config = dict(
    model='contrastive audio-text model',
    dataset='Morse code for random letters and digits, with fading, noise and interfering tones',
    train_examples=26041,
    input='waveform_16khz',
    tokenizer='word',
    vocab_size=40,
    loss='softmax',
    embed_dim=128,
    encoder_arch='conformer',
    encoder_norm='rmsnorm',
    encoder_activation='relu',
    encoder_mlp_ratio=4,
    encoder_head_dim=32,
    encoder_fused_qkv=False,
    encoder_qk_norm=True,
    encoder_inner_norm=False,
    encoder_moe='soft',
    encoder_num_experts=32,
    encoder_moe_every=2,
    encoder_expert_mlp_ratio=0.5,
    encoder_slots_per_expert=1,
    encoder_shared_expert=False,
    encoder_wave_strides=[5, 4, 4, 2],
    encoder_subsampling=2,
    encoder_layers=8,
    encoder_width=160,
    encoder_positions='sincos',
    encoder_kernel_size=9,
    text_encoder_causal=True,
    text_encoder_width=128,
    text_encoder_layers=7,
    text_encoder_norm='layernorm',
    text_encoder_norm_position='pre',
    text_encoder_activation='swiglu',
    text_encoder_mlp_ratio=2,
    text_encoder_head_dim=32,
    text_encoder_fused_qkv=True,
    text_encoder_bias='all',
    text_encoder_qk_norm=False,
    text_encoder_parallel_block=False,
    text_encoder_inner_norm=False,
    text_encoder_drop_path=0.15,
    text_encoder_positions='learned',
    residual_init='none',
    optimizer='nadamw',
    lr=0.0014,
    beta1=0.8,
    beta2=0.99,
    eps=1e-06,
    grad_clip=1.0,
    adaptive_grad_clip=0.1,
    steps=7100,
    batch_size=256,
    epochs=69.8,
    lr_schedule='cosine',
    final_lr_fraction=0,
    warmup_steps=1420,
    weight_decay=0.2,
)
Rows from block 3 of the audio encoder of a small contrastive audio-text model, named by matrix and row number. Rows with one number belong to one neuron. Each number is 500 + 40 x the weight over its row's rms, rounded and kept within 0 to 999. All counts start at 0. Numbers have three digits each.
After each neuron's rows are labels from the 100 clips, of 14848, where the neuron reaches its highest value: "top examples" is what is common among them. Only what is clearly more common there than usual is listed. The data: Morse code for random letters and digits, with fading, noise and interfering tones. In brackets: how many of the 100.
# fc1: first MLP up (encoder.blocks.3.ff1.fc1.weight, 640x160), inputs 0-159
# fc2: first MLP down (encoder.blocks.3.ff1.fc2.weight, 160x640, transposed), outputs 0-159

fc1.191:474520555455454482602496494544573520550483571554562479523511514477499467490509472469518480491509463442422486487421489512445451371479505464407512406431465447523451484464453448512470480473454529494512518485511503566437545504486509485529479508438520470550546458514491465525519462502507526537526535541565518517509477545574533533538521519529477496446502481519499427465475489454550517438521509511480519459431456487499442440470452446456412471521482499476475483474539509532429503553422527
fc2.191:522498536489489505530529511576602573530506536548525481505452458476475530499544450508440440440515480463426420544532488527530513486499514534517567498559484512491507518524498484593478467448516551578463515532478523524488548510451478508531493478541502521490518463421412455483541570583504568602540519482509596567528466463531528477524486535553472437427479477483468503524463527497487459443567418547532539490555507465494495496513496528446506555522524487449500533537510530494544531536459434
top examples: quiet level (84)

fc1.548:417449486489513532425487536528463504499441491555494524457497463527482531457479424431437443495434457435441478516445433520421411507509437524471525499546450476544408459434485481452520516531382580508538448463505467505474549501521521415496496496449514499451474480505511556509572467474491440511511501548542501458517493571475492469512532520499464472456485512493473541491512491428514554541450503509513504497493489471504535485490419422431494440468456464501504462493503425462493453520468534
fc2.548:488570560548505534483520479490483450461528560490545522519498427506472464538530495542546571458439435506515523419524467420429477512501529538488493524470495535545533474539532468583477579520515507444534491510460396512511437554501504519446532540468548508575457481555581565485470488486524440499584515512548599498539561503568456504522566521499549506485463476498494484505470498589529523529499523497538478525480559550535462513497484509565482528524495502507453528447451497508497504434575566
top examples: the character "e" (56); first character: e (42)

fc1.618:511529512454503461573497443498540486520465504529527482477529524485520446478503463463446494465523431484436490467447490507464461400507497503399508375474493478497458502415478449517474515519484503470526532520514492501485529444491562499514472491419482489533527491527521482479492340498476485528489523526509499517521508535546545568570540471487467478450504488481506453482432499482551515457483483510430519418454450502486436477500509398487421459524504466491509450490542495489362475532460520
fc2.618:512471522480535512558553455579599580510521534501491493462428481454481519506564485525492447431491476486460382523499480536532521516499505498545534497569523495484572546496474535594496468446503564501436533513460527492498519497422490525523496483565505525457550540426452456513551571565479548554546512508469550609522497433492524479461477522517478448441499489474468523498483528509466432424529451524518504521571485505458477498539453533491514557475522503476510473483488519493533581534487412
top examples: quiet level (78)

fc1.387:526545515412477446553522441491571526546441518517498512471497531490526435488496502509484490468537440457407449471463493506491464380522521470403516362474463524525488484404448452524477538534478516448495483521515486498473501445523566514497504524431501476521543462526475497452495397533522492526516538570475511513504507493497512542555550495468470486466516491484479470496430514503550513501479528532424502444472472514481458492523527384511456487504477484467507485441542491494371490530468511
fc2.387:497528530507522512568550458571577607487531497526473498427434520454442510499599491537518491451479449495445393497503473541496493504503501517518554457542531523471559536496472511640473497447519574494452526511486515485493508483424473512490512511543479502492560524451467481517529534553518549594517521494444570606545476392499533492486519527504498481413482498477455537486498505507517480431547480537504514518541494516474472504507483502509508561488535504454463539482497541480549589491488463
top examples: pink noise (49)

fc1.63:490521547473427479543492483525573489529507556564511524482496529533473451480508459523471494458483436430413470502465500527446428386504478486412536397469470471539459485461457442500466521498433529510561523497525518557443532459504495510493494499439528497546526448513470503473517426477523448545494522605497515531541510532554539563575564541529485523484482520488526465515472507474557522467502514534450499445446518527516490466496503440462429492524482515472530494488532491514377473578430506
fc2.63:527513490496493527497535476580575607508542523552471467470425511474453496506616451541485476459513492462408404537530480517541508483497498545520524482565510537485512504513486499622464467410486548531465527501493482488517530486457454500514514469526452513485532480467433496505529546545532545602516481507450548622521493429508498452505505547553517476413476507448447529515482498496464442464562455536528525502565489482490481538544506502488505568483511478446481535529480550493521542515479453
top examples: pink noise (48)

fc1.288:531543491418539466534540475439474487590451452511514516537571498437490431474462562514540497485506521495513531449460544476442466420560513496435493431393456487446484505445497528471445536508450465468487428480518451468485429490542558452495532532411503493515488478494605510467503454508526445454465472477488532444437486469518527507499494465501510501481571491479492468409462510501493528468419536456519516465456508496481400485524506492481473437513470436488420499465537468489455503458477523
fc2.288:458524554535477529569505487478499580434516458440445533449433555528528492452493502550600527523459520518535454453468485484500484529477469486530434474513502457446498533492521571541533458441433511480472502449491515485446540466476463520522533564594470435497538595521501443561535505582490443551506469468461564505564525448448494467441467506524552547487545530524489531485516542525534473463480536529525523543523494468528511498498475575491555493511586557546511597507478519434512523500497551
top examples: the character "e" (92); speed: medium (62)

fc1.153:483487533457444542539492408458603515520492478551497522499479554529511505533449498508579531534522448522428449495458526535562413477521527439511480473522525493563491471434469446395515505489457493517489497495520519559483510468527506542556432516520500521462507519563445457519483422486513491542504496595572423535448512531482467541546499515493483521512493533492491495467442471484523446433492498449466379455483474414480485475480463489517499482461464568490508462423434436524504504551472493
fc2.153:542495532524430446593433507424496504495498512484504536490480484429496481510500590507523529533537475469425437419456520543473471517598473520479487477514465478481458538451506450497528532500458525519535506497467566503517505427470502482550433499518480423521433531527569453456463537509488508533475508504482505498474479501537444552533481452475532511549532565580504557533475543497592517448489506529482465523491541574457529527390442545508436436521460480427471454522518464466517514417477504
top examples: speed: fast (94); reverberation (56)

fc1.488:501450557513471483495385454465598444468414531508546504517567518524459485465460419495503538535595480512461538521485482530524494472493544511455495459542542385496519403484511509482505469419508551508541525472477473573481559536464485506477435475450572474516488448560509497536565519462494443507517480567522447509461545495516460497465459513462471503467495514485511478428515444440525513493421446513450483453473482474476499505446450478454503486495511480444511449525470488518400462517484461
fc2.488:494472395535564580454533514483495487511545427519469453489520495530486505463402493458483457539462548507545478477529549456531514500474498500529476518516485475428473589520461578443523478515488470562491478463499435501539506511560506520435494488540506582467502560402462501480496474517500466454505426558540507479496489449443506433514478465519532423499563419435482541452465446475461420494441448496616479500485456456489465460553528470487541531474534471525490482511462529467499541500520492
top examples: reverberation (80); speed: fast (80); quiet level (59)

fc1.604:521455499504542535554527481469503534538512493514486494457432492469497471429384502457505481475501473485494460425431510491448526518418488440516445510476531519494529541454506545499480448505510509438461425495513486490517463501485481494556562512469495499505510525499512523525484486505531574471504496534470486503500478504440485489495492452478470478484552435432454473398411474490415473438373461441444475475460426430386424470485479488540485450473498471519424465464468470474497449456470463
fc2.604:479472480511509518499387499539507484592418522473546508515483504540478513453481521517472505496526546428525451487525482455540599644562528521592456565544551494490572537526540541484469516430530519519467504504471520524480522512490502470507451518504472461439575519457591470553528529514435509514526517495462440554575535461472429505476412467501477466484510554543446499508554558520499431495537503520550549532522496471515512481500475524483537538541510489513485542554504538468575503536498482
top examples: speed: medium (67); fading (64)

fc1.39:524459455466494497517478491514512494465461520530536461561582536482452475556496495555512541536523506496466540520461530473470472470517437511445470487446527443455477493512551516473377521468570502478507507528526477468490444485468550444500450465420464492442426402524517475488532492435485437437452410472520471413468535512560515500536539554539515578538492579519580477448486515437474540453430497487443478459496504470499473513485485446485487436456466478438454503543485472533451462501447479
fc2.39:463545522545545441505590423483494543396506475441534502485537504518514542488571464431535503515481481523499560475532419547479460486447503564486546487468458461462554492506498489558572522502512483511497477471478444532487485517472415581436546508489523566553473492564514534533504515469528498521536466485514560554518486498485514421449446556486561489461536478493531522452560532540593549507502590512534496569478511529487489498475503526535512542550565530497496556540464503474509573482582567
top examples: speed: fast (91); reverberation (49)

fc1.71:455432444485511493474529509538493516497497527555523492552565501535485547505487484453418509544485490433457489498481468473454451491426494460465471513476522495525465493524486526433482463496543510486470515457508416506517465510467505468495470439469513476458481443499458542458516456373461458386472473522569510453537498588565583476560538567504524501499517450510576507517542485437457473567468421455520482497488466443500461456532509435491501486454558486413501454516456499515451410520518485
fc2.71:449499519500471495563466564523523473472530505430547474494448456578489567456545545514564591521528513436500522479491454489454498495505502544470449495466443529494560511529542501556526540547561582498499503510492493544533480567478504506484507554493538429526449470471470512479511518494518515524548478501504534442527434381471526448494553594497594532484489495575565546544541555495511540558520518493552486545520532467497515485509499508589551493511567459407479504508506563459483556461558498
top examples: speed: slow (77); reverberation (52)

fc1.490:574435470509524521496511532473517526476507471503538549497527547540536575516518538444520435510494437401477453430506504478472545461403460396475441473484467451484460575497523563490451433443536492406462483488491520488469454504463484472518500518476538483528538511490489536526534482482499527460469469496480497485518458561510616557544590552559544507515584414490526475451504509476468475508491476454483463503421485531427454448485475526504494460434555507501449469490467507484485464453484481
fc2.490:533501516507515480476489482473523400501458486466521488560588594567552528448488470478449502567491510544472495483493516459492375534498452500509518469444436457501459506532412499503532501513469464577522606496556483567471452541530502496441516458542474490469504473491451554482486414472454442519472444517505513473589533566529583465527571556542499532471541470557552532522478522465500530482477509496553534496490488445535549462494520431527526516499454534456528526543490518518480500529538555
top examples: speed: slow (87)

fc1.0:493475526433564541560541476502509458496462511539497527442464462568536537506523458498563488540543450522476431397437444477502523482431463438482470482518430535458487462475507516431426527464493523441522512493500497510479541548458508417556465515417484503545535494592536544521517423472502540463546511481554457492531483500461511444435538545499545509508548442517519501523473454502484494514490474499408486456427401463475491491428460499526503476481473466489508466491398503482496465463426497
fc2.0:526558478537519470533502458435588440539460472493419522472503562512569517485468498520563540555507545544544495450468506451459425454467481457440459463478447436459453579479466489520441518482406444570503516460484468504461426527502540498458518535508489523523532465482491535502442424557484498528524452504513523460490525505518514503537549522538532505480594499478453491431438555449453506503490580485512498554463514455566501474507568520505553501450510511535446592512489531507525541437499545
top examples: speed: slow (97)

fc1.573:460463478480491497547459517472500468495479558487466496433463468438464554473417466478503484539533549485490449493505493508514505504459524486454469467473460471520428484458511423363478488497469568557535485465530516515495500545493471518592485457450474539504495463490507463530428415417460512465448511530551538442445437520435440475437454485518549463475497492488435512490474416471494487496470482474491525508508448427505492467443417515519428521527501434523541478539459514448495496547389489
fc2.573:446488550474497461564496426490532522520456516496533555542526509427501522442505537515534512475505470409467558543478504473434500543506464557435488522525580470525600436484539558485466565471561501436476476509483485494528479558490515497558502466465498503503471482549508515496485588470555508509493496489486499500458522390481486521517502559477630516450514496506527486467513548511531494463543539454508504550541518495511437457433414487583567560566535439478436484477493522526488556477525455
top examples: speed: fast (100)

fc1.572:451502490483523462487482443530554478536414470522495520514476494583557441509453474473447480471517424438362435464447487495499468445497498491500517461521461547602492483405469488515426508514456503519502508505493447532480502500522547499505459497494513586502563480535456440448459430515493505514543519628534479539507561526477451518534492524480446487474529471492460547548402515508521518525449477534472465492476509506474479496543520429536519463477453534471492467456489494479394487556509518
fc2.572:510576532477505498544549500599521570506509511539458549441445503432517479495543497539499437393508497508478409512496474540486505452504488513522586431508499468489501546540496495607504486465429514518489524460492471489427493460486479515485564545515487490547511546481490489533514520585509537567550567533442596593539491497490497508470498495552514491447499463503423557487539500553591509490548533554502525542482477557555477502489507530496505561543492501543493566481504520490549588505461535
top examples: reverberation (51)

fc1.529:469460528502471506410436498498570511432422486559539466533567490420413425477491511546504552509543452499468539532440552532504461470528524501447533496474553422554500460488474523487516528461524495438552521540486447586514548573517550535459453423487577518538449406538536503487527502482447441442544498519436517461403506447498439511519508530440467507481524491481488494425493506460523550476437476487453531476454515520501503480499494486491514488504521516476481477529539466561428467499505524
fc2.529:545499413502537486398571479528452517524509493492412478469530464547467510489434429472475443486486511523541446500551523509525497455451417515496546493523447546528449526481508519476533528543490517526539510478500441524499487473579491510506523468444518550523468462510492578466508522474497527489497477495612517498536515504456436368485562507551470473499557471472537551567468489512525516551433474580560519478511426534531519531545550469472534552463465437529586507548508503454450497525521483
top examples: speed: fast (77); reverberation (63)

fc1.460:422417519454487515469471512532484518511472501549508559454466496538521497524444435434528502498460407473447463481453491541489456476487472449498502476560452464586452428414481469464507475472404547480514440489524447574423546499497476459493475536481577468508536518558536574553516438455524507493515563578540497503493528529477445520491503521510497454515499486491454537521518437478535494540469481520480425494434475471488522445478419485522493469497409565481478448455511421499490474528478537
fc2.460:392556552517465542490531517519481488539513512524512457471460465510473442507489528560516514429461527470456553470448471517454441555586538610444500549440420540484484455506503449534440543527468470558519485525463432489526506494579564499451501486540409563488466520484494445427461498548480452542492505521495569456521487477500466488519497482462538511496502477532529571453435495568543506495490547459529547555464465552529435493530504477507493510558516457501439538463532503473541543447532554
top examples: the character "e" (43); first character: e (37)

fc1.564:479459448497481516537514440523516547520395478548482499445433502480460508455489484488513461455517494489453505481479539560388535507483482520484479509526446449442436555456540444424471472514477567531525461510490486494453427499502537456567492512452463497500447499462511445490561446507452449510509474500559486415510524515506523486473493510490441425451473538484487536409422437451476486490451445493503425455510471463477467512483461392495532371463522470490466506508487500457489446501471505
fc2.564:489441496508505527503465532521551493488445483504531493500492499506482527464491532503512510505480446394480439502532539455501575588559551519549486555534524507526596562567531489511503470460549551482447502569439519512480527546479488471507487550542518443499540505444512395531532547592555506529533514508421481501483433460478512550527452496429511444477454466545424513472532545462460456473530531464524498550539525475460520454571449575563513471513567475485460483473567546516547517462554489
top examples: reverberation (73); speed: medium (65)

fc1.324:554519528414514442566492466481461494562420483440534479493564542505562484524521504477532514490586491482498481515464502482513514420506504429466502405472421514507498540377483506512502505506444469458503456531503476479447424476500505504498484513400508461517519500539492531501456386536498540443476457450428425487392542491467490544495520452460475514488525531499479473507451530517554505557497522493378499471516476472504517519528532452534467477503472536475529491468525490465442470531434524
fc2.324:520467521501464505556544464498516552482523540494531510452484495445447502506540549572551538463479446502477458440498501533460531526525511480502484492497534472501555568509422514585453549499516578451463473564454598464515429456461528499582456510489482456492458595481491445533490545515495531501495553484524569526495455436512521594531543464447513506523503562543495460443494589548534509461539549516488492525486516591467475444445403533484504489487518520471466508415530540473531529457531482
top examples: speed: slow (85); reverberation (45)

fc1.342:501501511478520489547551405506512498500487507483546469515540457482529443474483469429512480498533475499510487474475490463520467432451524473477470432427518502478526453502476503514538449497559504412491586515490417514476497489477521536462477465491507471530456460541498458534498486532536563471501525487456521513497522452517470511481526494484496510522520493436500451446432418514538461453368483464376475367458486461504423494477475435491426497500510495445506425461509486507386460501442518
fc2.342:510462494553528511477481537485447473411555449475538536486483467494527499467486494484489534521469517524501569502504522480489590579430516515613451555561507469466571508549514504466528453453538513502504448559471502449543530599513501506453466474530513446457418504513544474567513528529497550492615435466519479464495548495450467441489471549445517488525502507559524491478522487527436416483520504485495496564578478463463556542481472567528560525546512501507517509485462458501593526465556477
top examples: speed: slow (90); fading (60)

fc1.121:487495545489446523644503532530578476562493526540532435523506491503528494472485465420522486480529455457449478431442462525435472419457492435411482426469459453508443490448472479481495478480459495515506483520491517562443544491466535492547467494448496469525565454474520513521553430493505521523531526536576496492500493566553529538550512519532478487457541529511512423447488491427532500449502489500492545429431508451476465473450452453471427465505513516472495452495512502513447493544396510
fc2.121:524510551506498555541520508571596538519556527515494484547446480508506486519531461491474432453510506468449434497545493534523502493510513517508558532547459524494513517516474460579495461443495522557465555530482487522523529499447477525517495483577517520472546485440437466477510608603513537608582505494562591567560507461501549476531493561567477497435488507481463528550443543533493442440555417551511528484554522470497523498496495518446511536538516505447514549493498522501545543551477444
top examples: quiet level (89)

fc1.463:474418426497478390499456502597483580468444483484461486446505435457432545483491520490436516515533506500465449496517469532443491501485432550467491491550476478542449560473514512482508498522474587516518473484476520464496456501519498436526504458482489508454422477470497553483536477460448544487514459468565507399463435508464460451483472496475482495534520533526465525507541514400512526523467490530512444520534439509475526473445419426477492377428470477433505485530509508439498484486490470
fc2.463:544459574500455499572472540448438452508579513429547516550431481548527453513507501502522506478426502500512556463535471481533520569574503531516464555507450584527536515506472497542511501496501496480475455578534579417521528494495453492554532569458510509504516455472580483494513564555500496558491465421439460456540508473503521529489521432442460513515452568539508446523524589556510532455523501505516555469573567500491557528509477554452466521523508550542521539488527496434540482526528481
top examples: pink noise (47)

fc1.218:465506471403454465495501511534489515503413559603513595495542512536527549516521509477516502491474463456455467495461465465449513481441480492496476462524514500427512488493575533502485447443468476445520489447464545514460453445393464404514483512505444469508565542535536508532465468433514531510415475492534497512562519605559569536530485502480546476479485492517488478470533470411474478484507509466469517495422430469465450487472464510501473466452466487489411502549463527473533497447446511
fc2.218:423526459487550459443457561514532546530505491559545551539527485587555544459485514488508572479483457506532555456460432472410433455503541572447503456451480468424517486493517456529504480533535502490445451496532435506474470555518444427424524568449531490569546439542510529456455485472513454501480504548507527526506516494566561517479500526500534474456476500493494459425509414433471539488483533446512501515477451421482448467509527527563519449497517478517460489450480487517448456455531543
top examples: speed: slow (81)

fc1.356:531455533472467403466482486590567585490473474529514527536561543537508561557549503522479525500526434458426474500476481514415483440444461474464504470522462493534450513491499466526477431470563534512524521524461472585479478498463492434517461485492480515503459415500377489439558520485508511487524469542515505501518517567523546555565586559527483540494467506526576531518498520458527523551509480508432444488486478472475501503487490418521520448438483518411514480543482473547463439511496486
fc2.356:512535503470476451526437571466492532512501532535459483509476439435437451452483502482464530495490574541519526503530524462554514523524557578592506464502534507507547530522526521561538476477508485528435498516515545439504544502471466498473509544503514517526509517469545524492454513524461511568503511412547498507450463464516486492456383449460470449449446511490415443511521554508501519490579520517603573529536534513530512521560536542510527538443504495516480589536563572479546599485563500
top examples: fading (70); pink noise (43); reverberation (33)

fc1.603:502477549497435434485477524538540593462450497543492450458501468451420559464514537514556530515540413495506438494509445547432506430486477411470496415504520482526488521430526465498480518526521575459490454492496478544450458527461484500564532524453554493531470436533497571536575446486521528475520542493522491464426414477465492494503546514486533518501500527537473465466506483415565553513513521469466439498497423468500498427434422476519495453441446493456447468468484499504488480468494533
fc2.603:477464509538524540464503536497514504474563543434504461563499494585486475522516469458461491478414436526500619490563468516461467544533500532463518539478472503575532448516480464549527520514538511478499506565524481473553513558531526495477498473495573547480447395456480560405550544497497451518524445466529469469541559490529545475547511551437455476478458493508527472502522516509501550480512492499567534466579505507481527468539500472457571509520489519488507483489474482535441498562665481
top examples: speed: medium (65); reverberation (38)

fc1.11:489433507493466462512499466514479580516415480558483511476473515461516524469463476438496472490497476478450458522480522499407522479489454497480469495488447434455485564495516484442481475468461577495555471506507508482485419500494507470522497523499515430466405512479502475534568482461520482504508384497511527450489520537486540488488504485498481473494512539510469504392481481426435445494428452488517369493487455434426492491470434450455507374429477484471450470495487508445503488471461445
fc2.11:510448504488524524493449530480507490481492488433532494506450491505572515514480492462473464472439511452523501486544497467490541628575512486547493587522545515533574544534478478525526513506506483482440518602494564504491533542493484496475508555592515438481573485416551476497502552581488503545535507465438462493563541518496521522510446449477443454467455548519472477544529576558465515447554549495507572507530537495475546456541474574473504547552516546514489495478586527488539563506578515
top examples: speed: medium (74); reverberation (41)

fc1.152:501495466471531458548468479507516506493532492582550548531571568463458495458496487487421496545532450458462430506443465507451469478509443440387519422464485331491470540497489508526486479506480481473518566461474543501480487471498477468517487495488530418489546482486494520529508453418529505513465488592458503479544451524481598576504547515496495494540563463497524433449546514439526533452501513487505473508466510524497508450513432515500470408502531517499508466482538498543454486549463456
fc2.152:494481538514433564498487498506479523502553568443440449470461449586497564482497459490447433447453526505506464485534434584536494456549431492440588502555494507541457495526466486505537461510403570593544567475500520539513558497533474551538476517485489467506504507476472540481515464439472441530478505450507564506568487511527551456501548540559474504476467534508501490592518506506518534547540471594556518502503474529517594518500537470473496523487519483506573470505485514455516443580492468
top examples: quiet level (65); reverberation (42)

fc1.562:431413507456496507504492447460484550478486501460502421499513501479486505537435560543490508474514461500468469435412504537500423466492479434404510476459527465556481457409463509457501501540505516478495474518519485498485470511541487504503468444488472481495471487506509502502477469481453494452452505488477512437407422499501487497521545559508486520544564471509552493459491497496465506468436450456452435447463470505437476385485415480514447396475500519429481414442490463537472425487462439
fc2.562:527505496520547485467499559525492519506458534475531488495502502538468567454507450540471467479488572492529513565552494473460567500464416508510500552563506515519460533597567507474522547515451569546565447453501547497484474559482483466519569487430513567446545487501492534520517516449439379513514523466559529447579508549546551471508512512551475527495464522521522454509559532477502546520502505562519530493566477466602600517494536473470541505482528527509530595544474546472525488535465445
top examples: speed: fast (78); reverberation (54); the character "3" (28)

fc1.51:578535432496480435467447537444462559521488529563477491556521441433439418443488515520494537500484538502521511478481521454471478423541507527427462423422504468440481523480516532515476518504487473499446440483554532474475440469515499414478540538494462470461478486497571528457526507462491458501420432485504511394460482508559537475494476431492488503510546549498461421512477533466474548477482529480527490443478484533497462485517501488443401445432466460490429509536544484484435492443469502
fc2.51:468556521549466513468555451460441495476516454447432480476450540516574495480523494492510461500442544501503485463505502479519465512502511522547483481470422533401511521504444510547526536515387452495539479436481448543446489465521580592440539523544458529484470555534475457546529486567457458564523468470493555520568527500463509420520486478508506475421518507532482550509472529542551471510437526517532527538493486489529502552502560484446484538517543551558522587536494484404498517510536587
top examples: the character "e" (94); speed: fast (62)

fc1.427:529447540518604454486524418526484497497512523491552475461451430476482486509488433395492503513466474496489493483487494470506511469434463433476532482497512485473531485497496508524460500468567523424511580501503472511485488492438456522485491477429514504546510480583534502529553541460541510468539550481511489561542539519537499430405517488493460500507496507431534449511446435529488491451433412506417477423443474551484503518455470492451439505503484536493504411478409478488404427475468497
fc2.427:494491446499527563496463521464479423493512505533561468491508479498477454449402519461521490496491471549529508448467554529473529571482511470537508530441442425428534523501489460497524490489526541477505381578442470493481443567534508453500502523476488527505443464477552508498477504471502518522517478471507555455511479513495500489431452487430526435448477501527479498429506437488463439439475513446501461534483517451410489456419427585536452467508465494521441489466408466496521507387517509
top examples: speed: medium (75)

fc1.447:559504459459522437468452517531527511467427522556516558489524434515499527530489425478484468491512465509483448475470471498455515446422461492456538412514490427488446527462575464455451502443463511470499500442480524509454453476498439423537492510445490530511469496565552556540530456433497581482485509482600475462478498608520521513483483473471504491500500501515457471492510422437489518457487506509462454484451369514479460504427434492483474434442452488497479479498448464522482484478433503
fc2.447:477514539563592457492464520446580450461454518493521518505510477543502483472472497488527537508455422490511568447456422462494463464447551529523492439438492459489566441493518493562460495469549478478502475485511402526486578604456477503394504573506606516580488456558529550492474491504517519543566489505491493560563513475513476483495503493473511469443507430481467455439452494496534505468502543488507533511440508477491452454492523550563551541507530545519465540495452491501473495466531563
top examples: the character "e" (61)

fc1.510:524545465450544490533527501480475471561477446533509534524516491466516450460455567484509494470517515501509510437429520504438439406538535533425515407402464492488484496389514506498487545528475470458449450509537444469495450506525547457485547503452510484549508424511601524447502451505517481452473515491441509444478507504521466507496478450467485485480541493466494482445441504510513544476417542452482537457419512512487412483520516481497426456514488444468423487469565463487424501440477548
fc2.510:445552548536499543556509499488516556432528461450445514452446580516522487470487504527588504474437488514530453449481455525502475501476465490545495455512470463419499551524501521525527478439414498502471485468486467492454543427478447530496517569588469498514544605493482481544515491595474487535520468484485557544573550469452510471460470509482531526471556476500472532446521485496537450427480518557556519532506524445516501510504470539511566501529559524555523578487428510420551558477536554
top examples: the character "e" (81); speed: medium (73)

fc1.354:499524466427486438528471479482475482542518520500497547511523552471525494519478553516456529498536470483463457475354486513508434462504493456412466447430507489523459495436457511522423538504477472491513465452503523453531422483517513440563515504500482470467593584458502497485478439474494506494427530491464514495433433480532518569576502469513511521537560522516515454483459517495527526442462505486468470476413533513455448407489507529511414434517483524477418462460529503509461491457418477
fc2.354:457485535493454545520494564498516507510540504526471478568425476483523456437463470575556480394469552525512524524499482586452499529513454542500610557521520473508518489541588420504619525511466530620554432558482513535540542471539480517497514526512492521498505490550493482500459579515502415551518518473508537481495492519532477493513533516478503533488438526539529493490531480494490545476489459572569493502515527451528560526517529556528548516488528495530536576577473531480517536523568454
top examples: speed: fast (70); reverberation (51)

fc1.571:532519537477463535632513525491553472553532527552538433521450488466513469442491458466489484500534508481452486474421539507435452424491503421397498410386479448539410520493456417497520474465425502514525497495513506547469565485496508495542455519464542470542541485492490464504502451501487512539521514563553520490492481542531497535513502501521475495483557503509494444472451497456533485446506495511471512419418510499494457451500494446463424459507498474449492485479546518522433471544405487
fc2.571:509507538496491536542528533574610561510531533539520485535480478502505512514549461496469462440521486460419404516508479511509492509494518540503556516550490519472501515507482462564487467431520515551467556528465507524513548502467479520497492460588476515460527459441428465483534601583491550633573482513506612589560525494526541475541500559548495470436503501529477507521469512510506469434563436531529548534533506455472490495497479523436518525541508499427509501514495509511541537519455449
top examples: quiet level (72); the character "t" (35); first character: t (25)

fc1.543:556495429435560483478521468485470465587427426459501522508525488484495457486450514474471500490607496473478506442458480484473505412455491497441488438480462488543493518432475549519523505503491474447484476505472446527493520486511542501464487456406518489534436448567510498470491426500532514455517485538498486496457529478459423460503493480452457488461552491445502501538443517499519514533344465506484506471427539529467447541498508449487505470497516422445494478508526484476360467466464499
fc2.543:452547505526530503552523501512508549452513448437446503432464553484492487494518521565534508485473500540530460462527446522539513530509484522549512481582567505471561522546522526547539514492489491519469494446478472512496535396473433558486543493631499477508524594463501495514484528551494472518548555539463546573571538475431462482483488496507537521511515499509476548503563505538554491474503540566534537570529516557560497513507499550494560557548571545513539569498467514486567612516553539
top examples: speed: slow (77); reverberation (53)

fc1.489:490526545467430520637491522515558503550477539569523476521472522483524486462491459497529490477526496444449485484410512510437453388484497456390514409422483423535423482502489439503504481449433518536541523477496512595442538509490522512529473517468514468524554474516501464529515477484535496540543532577565521520494494574562532563550523533553499520456513510530510465502478500450562506458532521527482505465430497508542457485478494456482455475526511495497501494499539535535461502556410502
fc2.489:527539533488475517543549548596591555533531540547498477497450462489480530507535469501469441456518489425429397517525471520529499489487517534512577515546470505471497509525490442573464447470496538570455520516473506514469544495452463507520492491559496516488532457426419464504527566577507574613557526506509599582551482487525525483531505536578479477445479496513468526535477511506504470462583431531521554524542521465511484500504491516456504548525515483438502510518487541511559517538443455
top examples: quiet level (70)